From a checkpoint of a small image embedding model.
Training: soap at rate 0.004, batches of 256.
Rows from block 8 of a small image embedding model, named by matrix and row number. Rows with one number belong to one neuron. Each number is 500 + 25 x the weight over its row's rms, rounded and kept within 0 to 999. All counts start at 0. Numbers have three digits each.
After each neuron's rows are labels from the 100 images, of 14848, where the neuron reaches its largest size: "patch colour" is the nearest of a few named colours to the mean colour under the peak. Only what is clearly more common there than usual is listed. The data: histories of elementary cellular automata, time running down.
# gate: MLP gate (model.blocks.8.mlp.gate.weight, 640x160), inputs 0-79
# fc1: MLP up (model.blocks.8.mlp.fc1.weight, 640x160), inputs 0-79
# fc2: MLP down (model.blocks.8.mlp.fc2.weight, 160x640, transposed), outputs 0-79

gate.371:518456498439509473530468519497553499514475490469499479497508522501517509480465464492504487511448500545485491527467479484518521501513530461497497476529501511502488461508435494481476522491454459480532469481516488483513467475539471516497505491
fc1.371:502473495483480511475518485495514529473499508531492545509501465468525510455499501518520510465476486515480524473481464491508477514462483499521453481564521521496540542484484468523507513502484509505520453478507484552535532527496511476498541496
fc2.371:470496480449484520478428472495497531495526442496511504516478481460492480464504489451540500478529516489486506508478498485531530448512511481491472491536481486489544512463522472537502500510478469516499500507446516495510510503514515520470513499
patch colour: black

gate.128:487506495477497475523497521505536508483482491467523537511490512500456485523516474491512488495479480479521478452496502518469442531473495524507496466479510485495518513555515505456496516551538516509495480479534532475518541478527440530510480468
fc1.128:528491522469475520452534550522494472462493504526475475481514509474479476457488534479511544482505493489530457518527537516520484476476493496530490510497484502478490496487524496514519549544541506475506499508508498525517539533544482467544501483
fc2.128:524485501534470517453500518508526497467483493484524473519468529472470472521527468476502551482485527507528488538499478531491468478490489480523512526484524512474529494443524464455519471455480516460532447536489486525497498498538524498508454537
patch colour: white

gate.357:485510510459497521464494493506516519482487504479508500513561541518520501505544497527483516498529508503494495553482490539500524540486536491532461479518490499498506526445509476496499479463517486494466463476497511499484471475461463518520479533
fc1.357:541511499490508476471478512502489525488485500451450467514536525518487516482531505470504519470493489519461467501501528513513487475501497445526477490473514485511506512515524500499516500487526479457460474456462543492520482476519465530487507495
fc2.357:474490520472506475536491535523505506511507544461481499491502526504475462513477495513503530498462474474517500478535486530501487525463465514540511495492520482481508519500491498460470518526490496474449489511487529501542488490491509499510461506
patch colour: black

gate.463:513485493518557494514487529525501506485477512512476483509487516478535498493472497501501489501460445511489489469471487477480478513494556478485516509517509493476529527462470513473535504477495501513492472588466506502515507494499481521544502488
fc1.463:491515460484486496531486446524486490499524541473483503475481513461493535494499499546494516480492474488492424519493520496484440493480462439485487506502519488511473478517546541460487525517524507546511506493480533498494518524517505489489478513
fc2.463:518480498524467444467515535549473512507488466525475495485481444521518519489478525490505495478478485464469523520470479462454473489509489497470518473488520504509506496514482482475489546522518500489468526464451507482477490509490487538516520501
patch colour: black

gate.485:534495488474516435458490472527535515514501530512510472473511487492495534514476537482477515519480488528518481467480511452500497474490525474464520473524535463514476508461502472519548498484502507487510495501465537500499505499539502500516508536
fc1.485:518500531512470549496518546492483477504528520550505533505512487479501468495505500512511508502523488481517498539493490525510521488482472514520469485491493545458512505506515502474432496502519483508491493480538480499529443488492492527468509530
fc2.485:525479501525474496505490538501480487495526515499525518485514499464460491485567527549479480466452527472563464507460501500492506507453540539502489496543511465482507487506494491504503507514451487536500523489518488508479477501511499485492507517
patch colour: black

gate.629:505510479473458486482469499471510525497460482499493521474487488506472501482479502501516501475543520501476523472514478529485472531475477545504530511520532479518453508468504451532491506480477479544540462489506517555500533497516528493528473555
fc1.629:535519440473484507491513513477505539489490472459483509496492511493503540508482501482510464490490470478491498509526528483539514501531501524525517503454485551492471507486453488490480531507498504478527497536497533521482483488483557473480574536
fc2.629:480499482522476477459506486534514506521483504452501522511485525502460483470500493531474496491489518486507512559521499483499470482514542503455463522510503495475530513511471533545505519533485469499471488518513520520513464455499453513448541491
patch colour: white

gate.202:538445498484487492501552515487550518530499535515481521491498498492468514491534570502505485473488460471475490505517463477498500520512474512524504463482498483507513489498497515515473501523553444516452533498537534494491449539491575488477485498
fc1.202:493518520474499476506498474513519491500552539497514542487504470528509498490477474447485512520485496505501488508506489483496496493473480500497491603511493507465486492506525460494480484510464523507468543493522480511437493519520488469510499501
fc2.202:488495473503453504521458496512488498472549507521500485506535541472495516454504485534464483472490524489556506441495516468499492510462488486508525515519546508477488525508506455476510514517485496522490502552479512494509491526500467478511525522
patch colour: black

gate.560:495495449511478521500504456515456502522496498497494503483526462510513478495494502566493462510517478485514495533505525463551499478453463492531523491483506534550506487493491510512447483461505519484486482485491489444469452474509501516471525494
fc1.560:518525475525488494545459487493498473511524502479504491514511479502493507548487487553523501479484523488465493481501505499490509468473511493505489504541527507474504502487506542483511487494500456504495540478511481489524496496501485532476484461
fc2.560:538520477507498505457507515486515564522507530448486502487523488554535461501530488536473497468474509503502475475528529550519490461503504555449512507496507536507488545471495512471519481470491476486494521519496473494510447462493529481482494466
patch colour: white

gate.562:486539483459482497486503477505481475455502501502541508482510497475518508514492495511528527503494527548476520510505486485474540538501499517538555472521487512498496487446498453484532462521539517474517519480472530453500480458462505485505477485
fc1.562:475527480448526495533481501500503496489503483553542518498533483499512484478492530478506512507460539518492490496530465504495529489459549470482464494522490504546468508507495484494548508539496527516484479522470511517499509524488467488530504509
fc2.562:544478503466487535500493523482498483515533501500510496451538466467535535504542487520494504499506533511507468489537420510523509480494493523498477499517500509513488504476488481456492472568462483455464534529498499481524496446492517488515511502
patch colour: white

gate.47:533508515447503551475466509522503541499445520497504522494459502476521513487504542536533500500491499454524535506497470476475488473482463500526499468485493463459518526496459509484486492496493522466504492515545488466494533456524534505469465534
fc1.47:533519500519480453497489475490484505470526507472478484500536467507528503523466497509477502519494497491488483491472484482496469542540549499470479514481524553512518526477523474478501516484515499525480499466446491483532508484486549484499476472
fc2.47:492475491479488469513540491501493485449514483502465472548508502516487485505496515521486498493510481521486482515481482438533498511489542516490503465558506475493475484529467489521481535457484530474512501522552518470515499475502514545532521521
patch colour: black

gate.236:499468492514512484485469477500518470529482481500479485522518503513536520499515506536513499532477509493468515506483514535503461479495510523476533496516539508451519475429517507479496517538511483453498518490523484528475560441495512513456475544
fc1.236:475495517494502491489493506521499480536482472477454503510482488489486516493502517476524471508552535534462510467512475498505503479499517526510537527467470492584492506470478535529481496500487488507482483511518543521500555516505491476493521516
fc2.236:435513498500499522493476493493537522584474463464499489497570454533488498471474531528487534497480491506456511479498487504519510503499475509509495492470545529516460508516507528543564504521480561525501510487526527548507455509550491501497480476
patch colour: black

gate.462:500470492515519507505510500459559533519507517497494491515513493510527467500470522492496486477511447482496498509540518477483483530504505527477456483532536500510492482507486478512481483497518489538485530498502511509486477528541553461428486463
fc1.462:491486502508472458451513498517529523494487541476494533514528499515511513519522525478496521462510505506506501474457472474530494487498471484518506569512540529483473510525506487448489503484465528542479503487540490463450451509480496503544509521
fc2.462:476492480473438476474472529559504496479546541508491511475487516487504530496464486467490492463525495501489485444482518469528477523475494535516508493514487486502537513488531509497509485521466516508524482519488508450554530525452469534548552527
patch colour: black

gate.24:505534530435493504517482483471447484541501484509498517467454494522457505500496488485473510490515512474521545548450562489556473494551504551465524524504484477480491500488494495500470463532522497511490493502507498487525539474507516510500482477
fc1.24:516536512502494515476503480480543457451532515508490478554485504463529516490508527536522534496511539502494517520508492504507507506521493468520516437498513499528501508492502517521521517468492442513493524502584532544460444510506461533483503513
fc2.24:505492515465509513496509460503529497461531467529499500493543493513554509512520466500482525481536460476515502472496542511502508465479467504488513503480533513528471519460515479543516495499469470499532500478488483544505498547504524481477500517
patch colour: black

gate.335:491475496525461453495454501512509530520521535544490509515536529527481506497509519486500504529484514467476553511532509468515495529504493486492495518497443465527486453469447505525495493477508462503513476494503529499462553524500470543453493442
fc1.335:448472493516486487521511457535480484515487478484497480480536481499538480489480464489508486514471540476524470462520534525493494475495449515505512528525516553473456503467498489467530475484472538489460523495504480532510467488502527461507483537
fc2.335:420499519498482551516486459491499480491493492508512477470468467488464516482460499509522483504525499507504483506498535509539485525514522432532503502548506498512488451474507488491558514536486483533493515509488515489517499528523530491476473509
patch colour: black

gate.31:517491546496483481474495541529508428481494498490491511495483460533516521468498472494499538472503541481523482542503486474551512521488480482510494517524502502518508484497481541517506507451496461496490492513492477484513470523497502507478501460
fc1.31:465511534541470521483501519496522475520454533511559522509479470523495515500509552501488513473485477495500479475506494489542507516525500527494529520502517541504505523518477483500536513460502540489541477485467545477469522482517493485521512521
fc2.31:506492464470511453479499468514501506513435489496471458547520484483495516486495527486494462555459497495482499466499486519516540499538487519524494502506485511551485531520535494490507516494506520480468494563484478523488481534481524493495492470
patch colour: white

gate.23:547491548501523504525511495499477511496462480494477487489494476524490479471488482509497511489538463478472511519498532519461484502492496487510490461489523504479458473502519553484469499511497469511528518483512444512445506503528535493523544487
fc1.23:483528499470503469504505468524538501491516502532486469553477495522509439464502510525511477512490467504478470500532531500433513506451478477477540471509521470489505491488509517494453572553535547500508529494496491504488522458481529493515530545
fc2.23:500501493530485504510519486511504508519478490478563489502507519492484505469484545479496506579494502479472532523460511525454513508466485452472477465513531516461547494474547517469523518529516526488459517518499518518517501511518509527528496548
patch colour: white

gate.306:478513499503541472475495486498504477481517484494486511522521515502479457481467474530484509489514480529515493517496486522476509474508520468527500518453465508525457490487467483464478524516518485516509515466506467521511498502516481508470504505
fc1.306:506488479550515503513480532520534502490493483526502539493515494530537469509468529532518493516458491494467491506496453477534459490454558526482539467464528542536519515474495504516487512523529538478499481507521501513504523565509451522493478437
fc2.306:527522508513506515512490476554494482515490471465483576510471533499515484516463472503530481527447524503468514544488527506478504533470512523474521506518530513493481497534474487467531519458505504560510489476463498537468469526461507472468443521
patch colour: black

gate.275:493532484489490513455497500493466477538502525565499534472477481473489512511491501511526507524487464494485508531525505520499544463513475502480504533480527529493516485504515472524494491497553551489542517502472542559468464505510535480490499515
fc1.275:505462467523472472534458502513538501492456504492500542455522519483501509523461525511454534471515510500510463490489500506498483462495500484490514479469523451485485508531533524477487527502484476502480459516532518522504506507519493465503543514
fc2.275:532488474581474531476497493501508465490510495490544494533501517472493499511531536528470490468472537485501513516489497514473477528524499453510504456507531455493457451519455468467486514490515487513503463516516529501546497475509475490504508504
patch colour: black

gate.537:539511471477528529463465490497514531515501481497479462541511497465505532540504536480513483491530502525497477516530490514462463473523526486510469491491460491515498445545497505483515514545500501515533487456505497510472473518508524516484530541
fc1.537:486516502467491488490460539533507509489521527481532501516505525526512525492464467484489526485470539465534499506503503487534522509509508485485491412493513506559495519565492524496505493515475480493484500504472505502453494524546493487471484474
fc2.537:486522487510488430491494532532465541486528530455509487498543526561483476494499450505478510527462478484508511515511487489489525459493503464446479497479531515488536529502489532508470493532493522492517508457522511559453488493548478491501504471
patch colour: white

gate.411:484477529516525494520477519534526530471475515478453463451561533498515487536515474527542511485542508481488479500506468521481501452488524501533469506498475469528519405497504494478485432514513512527541502511483513463465481510495476493517526483
fc1.411:515533476505484486512502477510520440488500546506487474484482515475518464459474476488457533469481512486502512490496491504458510526499533509521517507468496474456521488507498486584487493498473509512517500502503474515473499488521512546546496504
fc2.411:484488488535505510502505460489503556519493507507540481545500513471543493466527483520489514500536490515524495531460508497511521490454513560446523496512506514492496511456509518465477523493526526527533483559467490507526504410490541493490527534
patch colour: white

gate.346:519492462469489510499513492487506539460533464533481529484532465501493519479511461519501507509462485474514467514485496476499513466487491485527505451479497469503437478467497467485510460570511562546572491495477490451478500469465488466513495467
fc1.346:501493528458490547542507517480530571488476498510528522503520499489468497514538567473460557526496508476455494542496478442544493503481446486489515484511488534519531516528503530485516491512499486517465535491469532512441478504490502474502524513
fc2.346:497491476510508494504498512484477506481518488467506488513496485489469498571522503486485521486472523511473440515514487531506515528438477479533441483487464526486489510543499503531521517453517487462456507482477501510486497524501474482465465515
patch colour: white